{
  "model": "class-conditioned image flow-matching model",
  "dataset": "reaction-diffusion patterns (Gray-Scott)",
  "train_examples": 95000,
  "image_size": 48,
  "horizontal_flip": true,
  "conditioning": "class",
  "arch": "dit",
  "objective": "flow_matching",
  "cond_dim": 256,
  "targets": ["setting"],
  "num_classes": 15,
  "cond_dropout": 0.1,
  "logit_normal_time": true,
  "norm": "layernorm",
  "activation": "star_relu",
  "head_dim": 32,
  "fused_qkv": true,
  "qk_norm": true,
  "inner_norm": true,
  "moe": "soft",
  "num_experts": 8,
  "moe_every": 1,
  "expert_mlp_ratio": 1,
  "slots_per_expert": 2,
  "shared_expert": true,
  "patch_size": [8, 8],
  "layers": 8,
  "width": 384,
  "positions": "learned",
  "optimizer": "muon",
  "muon_scale": "original",
  "lr": 0.022,
  "momentum": 0.95,
  "nesterov": true,
  "orthogonalizer": "newton_schulz_5",
  "adamw_lr_other_params": 0.00087,
  "grad_clip": 0.5,
  "ema_decay": 0.995,
  "steps": 9300,
  "batch_size": 64,
  "epochs": 6.3,
  "lr_schedule": "cosine",
  "final_lr_fraction": 0.01,
  "warmup_steps": 930,
  "weight_decay": 0.01,
  "adamw_weight_decay_other_params": 0
}
Rows from expert 3 of block 3, named by matrix and row number. Rows with one number belong to one neuron. Each number is 128 + 32 x the weight over its row's rms, rounded and kept within 0 to 255. All counts start at 0. Numbers have three digits each. After the name is the row's rms in percent of the matrix's.
# up: expert up (model.blocks.3.mlp.up, 8x384x384), inputs 256-383
# down: expert down (model.blocks.3.mlp.down, 8x384x384, transposed), outputs 256-383
up.77 009:127186131087108190212153092115112100142126102100125115138138099138093142084109204141125111208161141097162096123136237168080091104127097189079138192156145149144145134098100070129192193155184155175086137128094151112127092118144134140109168096174133132169138138129131144154070145119115111151160122107082158139161143105103099113116141100043080131150158139125097147071104093106150113087123
up.78 026:172105137064194087154137151100148137132112111119116114119149115124105113137110104134164168096092113118104128183195147130103111125146041161108127117071105085135132102062135212142080098059168152144150146157189151074134203136102085104097145119135140133128121157120102120156124093133190072129109159138102118148073136151142077159132171133096151115102160113117131108147152145145093102070130
up.79 010:123182149152127125145132106123120158157158156171146078141112178140165119135115065117118127086130118148067146196114125091107123091105089144180122076113125145128144162132124081115116118064158115145131157251121128177132137109108090122119165120167147103150173071145196123077119146125110100136210091079091150132117125170171132142103111171196128132098114141081113107122204107170121180124141
up.80 020:096093164108061133124123136077114167134121145177138134138126068099159108137171156150205191108116146052136128123070115123100128128164106118102113129109144116081154081137162166092131149165142161065134110133110150191145173139106097053146073095120149171080129111197161226144110157096057146104102137134142159134129101126091161095151111114154182103075149123073066091156113117122112137080109
up.81 028:115149144111174104160177201073091154130089132164076125150136109146174086161113138101129186139108144108119129105132169075131101146111088115123102121044143152101165231118206116203140148169121141141171146123144136123108034087085118081110115082127117084152154122165202177105168139140130119147115113120193111146127138154112116127125083097136202080134133138104106162157112126129148103084132
up.82 168:088202120143114142119102176111066083175112161118123156127120127093145094172084085086145139138165177122131098072147109115188185124087166144098126103157182155166084021111000121122141158153142105139122085135141095095109152115089134194136074072130112137139108069149131119112127139125181079173109156134141129089095132147150155153126120100122152091127097156096098090122132155106149145091143
up.83 024:108049109151113123142121083145158092148126142131121147133095134125174124147171138184104115120137109142138085151125106134100126108112120125157077121174120146043085175128080104057139107184117135173126148150126120103105143104060194126153155110050113130131118068168190144157130133121131136065174186119144103084183170062176130110124076152163170147129148148126048145121161072101077068142086
up.84 151:152099133154136184129157189129157106134126152128116146150144141138127126104112110137085223129132124088105137149090144116000098095123151118103163157218062124080171138111188135136151095113128113136115108152119091085118145123144151117152129153103118089139128147141138136133124109096081093142170140133181137130133131120144093144114116230113156088090142142162134143143139112118184130100125
up.85 030:156127096167121162173136047117165117128118137076112149118102136165142119155160131182221072100152136198157201123152142116121085164098064122128133150170125093086109178101074189127132078174177134156127125109140126153157144118138047114122171163099140128068127115132135158126123109148169110126118142155119117132169200105110123124151096174123117101101141113119066152089148121165124104111114
up.86 143:118117148119056097160123096128128163134089138056154050147133102128136128073122121093107129125126114146095170105089133121116139115146102177171150127159099077108107099143113098127075151087093130131103147127113107117133147134102100133119164167174140106155155143097120151123148104118082155130094098117136109108159141096150107167151136157125120069121097125086133140054128147115198122124149
up.87 010:122195118133168205121087176108056108094107135123100153161110166066105084113147088167083141165127151074131139091150133127140099129140128122170076113089160093166134185158121105136103151076173092178111126094163127125161157173130162098118127131140111159149161168152116152144176131102083105132121170099124185155158146166052120151157124109166138135164143154073122177108083075145114116134111
up.88 045:141087187124210165121120101111160101149146090101152136141143099090099119127106166110120196106078119139117122106175174054122178198136164136140161164032142112119156122137156164148077171068126193174132091128142127122116138151128132117067179204126116119123148147100142127128114117059184096127136111139111091134156124089156156120111157140084102149121126166085109147080103137150120102080132
up.89 010:124139139198181095096167090196142092102147090091164069077177144151089165124140088108106135090167152157146113117111129110182150152176163154117125143114143135120157114103115127092140202153151180169116163139119115116129106143148131123170119074179088098106158116151120196133177151120122192103118161227110111139111196083158121116111145061098145120104157156126138178060160119177116115140118
up.90 128:141168121123175169125159223093126088134175149147141124099153159135111101154109147106168121122140108110135139150120110121064092121130115156164178165136144141111115126145111125146108098138126063143063188125115155132093163136119112111108185223120115074122129136091125111100117160196125083183113101181184094125151143081081090104085119137118137115161135124085157194047148155086093119085106
up.91 058:116091105146056112137139112084169154142067119097142180115137163146150142093121142077158154121085102147160129071146035136047118117122081089135167143129168162071118138125210117105088146105127076099167105126108165050090092120070129114169095102096155182151125083129175133105177194146115147100139094143140077131140155104154158176094106127158112088070150157130167121114156071143134153125107
up.92 134:116068144112171137150107156100117199135132138132104099170137122097150086153133134105100093144141094103090117124128133090121143118066090143120100097162072065091109099167148152105121119122170113100133110076136159116122148124125072133177192137213107083139136141113078153143138152132077091070148135146167118125124161054049177154143123127156086107150119097204139166126175082142198123135054
up.93 151:113085151124122091105132170096102146042141088129086078132132130108110075169137134107183111136122150124163122115209130131099132111108000170144128115040138067071148171126138111119183124093155148096180107114138151112073129104175121064123099166213136216060083074111149183173128156079068027139145170142144161143088169085087208139106140114139041107111152093125128061096126110128068087109141
up.94 149:115131134132109194183151186097132111138128139163139144119114086119144147169121129133136077129125107113191159117141118141198092098102145127124116084138155100059093159119170134123148121120128140117131130124098132159151119120100176093116092085094132118112122168107151168123066138076074103125108114129157144138179092116214159139086147098158071174143134172144114071010146128097152189111106
up.95 014:142106135086085100163170088122134147141151143132140140130103085198076122105158147135086165118145163162176124172156178076119092119134094148150196134132119145130151174142160176133166124070113130108069123146130202188080151061101144087095151156096076101154193119132115154175128107144128126115155114132147052075133166145109100127080106127145102112123135117113141139158126086095148092114172
up.96 161:118196152127058119050107120137099118112110120121122102125112134158139131153134095159153129100126131097153101161169142081144146071126172129123125147220122095107138119116189129143171135127107113106137167119150148152144123115195115148101083077162121106156107135104177130150133113133174132151085120160095140125118109093127160147100116026112086120124113158084083114132142121097128092125112
up.97 084:129025129093147182134067174082111169092128170102157114142096123118124147122179136108172011150146105125116148138120122113161133115098190158086087113124091072065101063167202168118091148088176158139137143135098112154106176081135186091137146080099164144168152164122182133126109118091125153125142160115180097179135172132151157123128129089147194145093132121153148105118127096122168156158138
up.98 008:122097147128126111105111129174087205110153131157088178133081139089101140140063117131102129122094144124143107146125109106140112175109094049125132146040148064166144110121091074143141089081087109084133090171171122135070107134143147145072143097120152157103110125091100175135150102118099121141143081152168046137195157156128107175187057030098167123174162125136135110108125129154187166121135
up.99 010:114131120048140114116127132142085087148096115096185179073134132146181140078128139078156176103130206158146179152095107132153184157072167133187100153114151151077160116082187177142148117136155125074134089113106147108157163138078097145161150132170150146131161140119119057136120160123132143156132161116107107102123168122130132159146149073175182053185137097079131146109125135134182094123160
down.77 015:063085145133141129158121131072124111146100122111154105085100130138160133121120080148115076125065100084082130120150104121024100108109121123161111069079132082121102071174255135089063139091088127137084095154119109135141201159144103089113146094149155057110124092133135139114137166084222106112143116122107117090084130175152128076171123144102181065130125135150174045117122073130176222132115
down.78 036:131165124173095172123107180169154156136164155096086134117130148124113110105116178090162111047128115138087158148082092115020121153139137114125151158070140091162137036125196119144224170094117115135133114104165153188127156146102144060142074044142139167119100171146145118131134139161172076125114133069073090094183110134116159108157147124157138091144145136114144146110123100117157072120102
down.79 014:115057152116143139150152140056137114113096139097090131156117155118135146138127135145154080087073119130079131171154128128037108144108143110170105132083145146064159111140251115111094163136105094120079131130135156118076138075158144077144119135115129122101141099158151145093147123034214173128178138126066118124103082123133128101151093147120130095136151122157154099147097118106107194127127
down.80 022:154110195162189186114132126116128107140050164097101120126139140139146183109110093101118099086110121206127074196123148204116057081132101094109093132146133120066165093112195143117076121144088132110077129112142138110085138124165190161181121154184147121163143104169113163103129126117187155146134129124137113182108172170158121128132127139159072098136150133113154127136129112132211104085118
down.81 031:089105084189102197164109128143126122068125072159131183093103113142104064097180134168127136177110091178124161166150112163074138126098137102102129141111150114065141156151255122119114117148137119104094123104105172105135179147106106087135128077168145169090102134127106193155094112121146109091144145133115085155144133172127133126142061151151112050154125178128160103048085111141126155134097
down.82 155:168130092113047157121123199112112131102141113114119125134151115126117095106109153134092053118085132172100161100133181111030193163123204118145073130090198117131145008106042105089167134138111110154137214148127177163132106141172112080138092073127112106119123070129154152152109139171100134126099137138142162100117095157138158140128194167132054155158121148166112122148122142139111138092116
down.83 037:163146150052087163174132136166150109155120126116118091143124143094154078156112153115101130118126109137160185160149130159073170199146125136146102152174161095050151131123129172117097130111117135120141132098118142223139117098166111123132080064068160142095093137109133185130076136146177148124144157093134129122060108158138138121121037146154118096148152100127096146106169185176110141086097
down.84 138:059105104142121126138110187197174143109096122139119113080124133130135135124118131135137245164138082170136119131113148147116101088143118142102130143163130114095126238143161123119058138128089137118112134121141111160089109114115091083137093143148135084162108196120135117104159144122062146121164118153107083125107118128017142117135104224123166150129133136104133155069142052132175122143116
down.85 043:140157154116074173120155122127108089147059127161126118165132141151136148127111143107193066164159136083122210139152084159095111156146053157109148157143166128061149048125138132139114188128122113122146138092148108133133148111075198120159094041097093135097113155171143147140047157149179155132144147141124143105087081125139121095128049141149119098131178123105086154158134129149148140134078
down.86 142:146162111115213100091157051168135189148111173134158107156118109089124139123127160115216040121126113077111164121178187138157117168106016132146162135162100162117113101174197099140117130142146142120142138119101082062138121089118132151152086215157121119133124160139143131114127099096149121127140149162107139133120123135122143126164153226135052059160101115089180131157132121131141139114125
down.87 014:113074114153125119111118099118160132179134110058095121147069114125179151121082102096089082120107132135102101162126123143042064081126086108120105104095154070101151098086247183123088130067096158111104104081102153092138153098104150148129075103140132113122101107134122152118128171113207144116166107099110058131111095171087107067160103152115127040104149142118161095140133099100107194112084
down.88 068:061183132147111151141115126097126114128154107092176139138140147116113151093124207156080123130142117197066187116144149165068139015121061145115176112137130094181134066066179147136176147086113116126117120148114159159138112181109096130140035165184116161080111138102133158131137127061175100124160122136124082089119112086143100180182116164110163190122071116136100134141132130186148146113104
down.89 014:146065147102141142127099103088160165172109138105104090147127126078156124163146160110098095103116124094082141146127133134013115150137103108118155136132140109077110120102255160129051148102127125109104161095106114133158154130199163076150107120161117121099152132120145160087132127108218134095159180143146057163124094135137105092144081152139119122143190125096154146133083101137110198123097
down.90 134:110118131103076089057145188079097119151099098103129147181157148138067159045148105141194133152127129151128112134128155126095173103146111124150161142116119104062121092157080146151153121100117122122142163128149123132109141111128112046125089097127114095093141161125097159097162140162151169127108107181141158106107126104058089058168109139129117099130121117140172155168085129092117137133122
down.91 069:078060124128136066157109152061128144172183116065116132151147114165174150115089151151128101084065144125157142157116122098034129177148117122133144110140147082098123165126084128148113174142121117154110098117115128110102130135107100114107184129103107183130143113135135117106140108130114129120145115110151129196087144121129101000106130172131064130138150127150115134146112132105211133128135
down.92 147:106175109091020226128099069106142122155115156047163124111138147173161112135154089115119099119114095094109105079135140135174118053106041141182123092097149211128129114091125113115098108166085095125122122178158086113134080128087094169135176196224116092115161139121162128141161132132114122121136094135112174144164155082166126149123106192102093155078108111173110124084089142125111114119157
down.93 139:153133125116102179159124163156112137137131129146122118137122113127135159141145120150125058113115068111114095153095154133117139198127064123076089141209094078180173096144105106135123112091127076097111133126145177126112139161141154150126153108051120185178130075138150086136163156090089109099121105062093108135105129144056144103134112173150144112126153108119176108197115149102102116178130
down.94 150:140123182089107105099150234134155095143150132104140149158140089099147123078162077100042101159121141189158121136094121157120102145089184120105111138127120162122150126120134083156018128176113143130123137081092091106148121095138189137125166088170151098115148091184084081112136127120152113112119164167134125137107158122158113131143136125122164077097133113127068135197070126102154110138133
down.95 021:121135135187109175136096089117166144142075136126114094134152156124099136149128100075146144106080067127173156193113106139037069146134147116100207100112114120098139109110209139098090143126114083105112150119091230114084129115136121118155108123090131094136044135128128148114158122136180122097154120096088166178085082179125120102142089172150109101144126102138132116096098133133112187149144
down.96 174:092186116122083188185127116197146171131114107095118119128134118099146139106135124129125112126129129119135111165159187122205099184121111163130139133218141138062137158166124150118147140148150101128132173127126136107157153085159119165118127244149125107101117125142129127135133125127136130110158110136121138136130116149134124163166105111110255098137114153168206110078127088143023144120101
down.97 104:087133177103109201147126098106161120119148105115145137119151123096161123128094128169172089101095103109129112129161073129105154084167067148129142111168160095123125110127029131115098161133169085135073089142141133117100130122120102118080140129041168138153121152109121108148117153145132169113133109109143123081118107142071137103179122163097075107108116127091098175106143099142064094187125
down.98 014:089061126154135178149114110093144174180125120101118120118117120088095147149122121079158072097109088116060112129117084161018127127113122114155196145091121114066151095147241140077078130090072118110054134084119106099140128105153146188096122125113146129133142149153103124093132132089231163095144160109101060166098100157124141062143154152108129124154182121126155104156095080105143211072107
down.99 013:107074121153147123136153102083145130167126099082116079121108126109127166146148122110089079114107079109093133128151108147026082145129143096143137115171150113073133078138255166091131076100090112140128136103121119090109153103133147077134115087141143088112156109107123162098161097080211129099156068116104130116103117147141151146135107153101092083125131131162106139166111063099119179124138